Weights of a small contrastive image-text model.
Model: encoder activation relu, text encoder layers 6.
Data: trained on rendered made-up planets, 195000 training examples, 3.2 epochs.
Rows from block 12 of the image encoder of a small contrastive image-text model, named by matrix and row number. Rows with one number belong to one channel. Each number is 128 + 32 x the weight over its row's rms, rounded and kept within 0 to 255. All counts start at 0.
After each channel's rows are labels from the 100 images, of 14976, where the channel reaches its highest value: "colour at peak" is the nearest of a few named colours to the mean colour under the peak. Only what is clearly more common there than usual is listed. The data: rendered made-up planets. In brackets: how many of the 100.
# convs0: expand pointwise conv (encoder.blocks.12.convs.0.weight, 128x32x1x1), inputs 0-31
# convs1: depthwise 3x3 conv (encoder.blocks.12.convs.1.weight, 128x1x3x3, trained with AdamW), a 3x3 kernel
# convs2: project pointwise conv (encoder.blocks.12.convs.2.weight, 32x128x1x1, transposed), outputs 0-31

convs0.14 [ 82  82 167 115 124 103  73 108  82 192  96 108 152 134 149  91 108 177 160 147 160 124 160 166 127 180 154 128 167 133 136 138]
convs1.14 [ 82 141 184  95 124 164  95 144 135]
convs2.14 [181 148  50 114 131  92 147 131  70 100 178 133 124 199 164  98 109 123  94 108 127 136 133 100 161 122 147 126 164 172 111 133]
colour at peak: grey (34)

convs0.21 [163 105  73 115 166 180 127 147 161  81 166 127  82 150 176 100 175  99 184 183 119 133 141 116 132 118 140 140 103 115  86 146]
convs1.21 [127 151 150 139 167 172 181 141 168]
convs2.21 [141 135 120 138 134 100 146 100  90 100 146 116  82 184 100 151 148 110  71 177 111 148  93 167 128 104 181  99 202 162 148 119]
colour at peak: pink (39); white (26)

convs0.124 [103 191 127  93 128 111 112 170  60 110 136 121 129  39 141 137  90 155 124 142 128 146  75 145  95 151 143 102 136 125  73 133]
convs1.124 [109 142 103  80  83 101 157 166 153]
convs2.124 [127  99  87 127  75 165 106 103  91  99 159  98 127  66 102 166 100 160  77 122 132 140 148 183 131 144 134 148  90 125 196 139]
colour at peak: grey (43)

convs0.32 [149  94 161 158 147 149  99 175  75 178 106 154 167 113  82 105 155 113  90 151 102 197 168  95 130 125 135 142 118 166 137  88]
convs1.32 [132 155 110 168 104 180 162  87 147]
convs2.32 [121 187 127 147 146 188 122  79 130 111 148 173 120  95 133 209 158 150 113 113  91 161 126 105  89 120 178 144 152 151 124 170]
colour at peak: brown (36)

convs0.70 [156 170 152 112 167 162 117  80 104 158 127 111 155 106 109  78 114  67 150 107 109 114 143 123  75 153 126  96 136 128  37 142]
convs1.70 [136  78  86 144 120 101 133  81  88]
convs2.70 [137 107 124 127 147 143  89 127 122  97 137 162 151 140 155  80 159 159 150 117 142  60  93 155 144  83 132 117 227 138 111  81]
colour at peak: pink (45); grey (29)

convs0.50 [164 156 138 179 148 171  91 123  87 113 165  75 146 151 220 135 124 129 152 128 146 167 107 134 129 171 115  77 115 119  98 119]
convs1.50 [113 116 113 180 158 125 138 194 151]
convs2.50 [163 131 135 115 124  99 138 137 165 144 104 124  11 162 113  92 136  51 121 142 161 112 108 154 100 141 117 129  97 160 125 135]
colour at peak: pink (64)

convs0.30 [152 133 103 136 116 155 121 120  73 117 111 162 184 126 126 105 143  71 112 182 178 121 163 122 197 158 171 117 137 139  85 173]
convs1.30 [102  94  62 100 141 113 111 111  93]
convs2.30 [159  85 121 125 122 153 142 149 102 128 147 198 111 128 105 146 149 106 152  59 149 187  84 148 123  81 102 169 105 179 102 100]
colour at peak: brown (45)

convs0.47 [130 153 168 100 141 148  95 172  88  82 169 106 125 180 150 146 144 186 100 114 103  83 129 141 183 183 108 114 121 138 170  98]
convs1.47 [ 98 198 165 126 125 164 103 124 138]
convs2.47 [120  98 102 181 137  99 132 137 140 182  95 186 117  95 151 160  98 155 144 164  77 123 141  76 114 143 136 117 130  62  74 149]
colour at peak: grey (41)

convs0.9 [151 128  75 134 142 183 148 132 130 109  76 163 124 159 114  90 177  98 123 115 140 133 143 189  78 153 168 151 188 147 124  82]
convs1.9 [132 132 123 163 196 152 144 175 146]
convs2.9 [138 133 132  75  91  93 124  85  99 139 170 103  86 102 129 163 135  96 134 137 128  84 116  69 154 102 142  76  92 102 198 156]
colour at peak: white (40)

convs0.114 [191  94 150 148  78 120  93 100 134 107 156 109  99 153 134 143 143 118  50 128 142  81 145 113 118 158 145  46 108 136 161 136]
convs1.114 [107 161 185 124 167 174 106 144 133]
convs2.114 [186 136  87 105 177  54 146 114 126 154 122 135 110 125 140  99 119  70 131 158 159 126  86 175  65 104 121 155  90 144 109 130]
colour at peak: grey (35); brown (31)

convs0.84 [164  94 137 106 164 125 107 114 153 117 123 126 122 178  72  61 154 139 126 176  91 141 146 204 113 142  89 114  97 141 156  83]
convs1.84 [163  82 166 138 143 154  99  91  92]
convs2.84 [137 114 226 134 124 115 107 105 154 154 111 159 126 138 111 131  86 127 116  71 132  93 137 110 122 122 156 199 104  91  69 149]
colour at peak: grey (28)

convs0.20 [ 85 123 113  99  91 175 127 165 131 155 111 137 102 157 146 159 126  81 144 182 121  81  80 125 171 127 114 103 194 162  77 139]
convs1.20 [158 147 192 144 110 146 156 152 168]
convs2.20 [149  93 128 177 129 122 113  94 117 158 150 121  69 158 116  95 163 176 127 157  89 114 116 142 153 112 206 104 160 107 170  74]
colour at peak: pink (36)

convs0.5 [118 109 136 129 106 131 150 133 135 115 151 127 179 105  88 114 177 152 171  78 150 194  74 185 149  75 133 124  93 106 174 137]
convs1.5 [168 135 160 155 130 154 179 145 175]
convs2.5 [171 129 110 169 164 150 176 120 104 111 125 124  88 145 158  87 130  86 123 206 126  76 136  90 132 142 182  99 153 122  87  97]
colour at peak: white (30); brown (30)

convs0.97 [128 144  75 170 150  80 159 145 124 142 116 141  62  83 166 169 182  86 168 139 151 138 142 158 112 121 143  97 126  73 137 162]
convs1.97 [117  77 101 126  70 112 159 118 160]
convs2.97 [179 111 139 157 127 167 118 116  69 151 135 112 111 165 108 136 109  96 111 160 118 115 133 111  94  89 101  62 114 169 213 150]
colour at peak: brown (41); grey (31)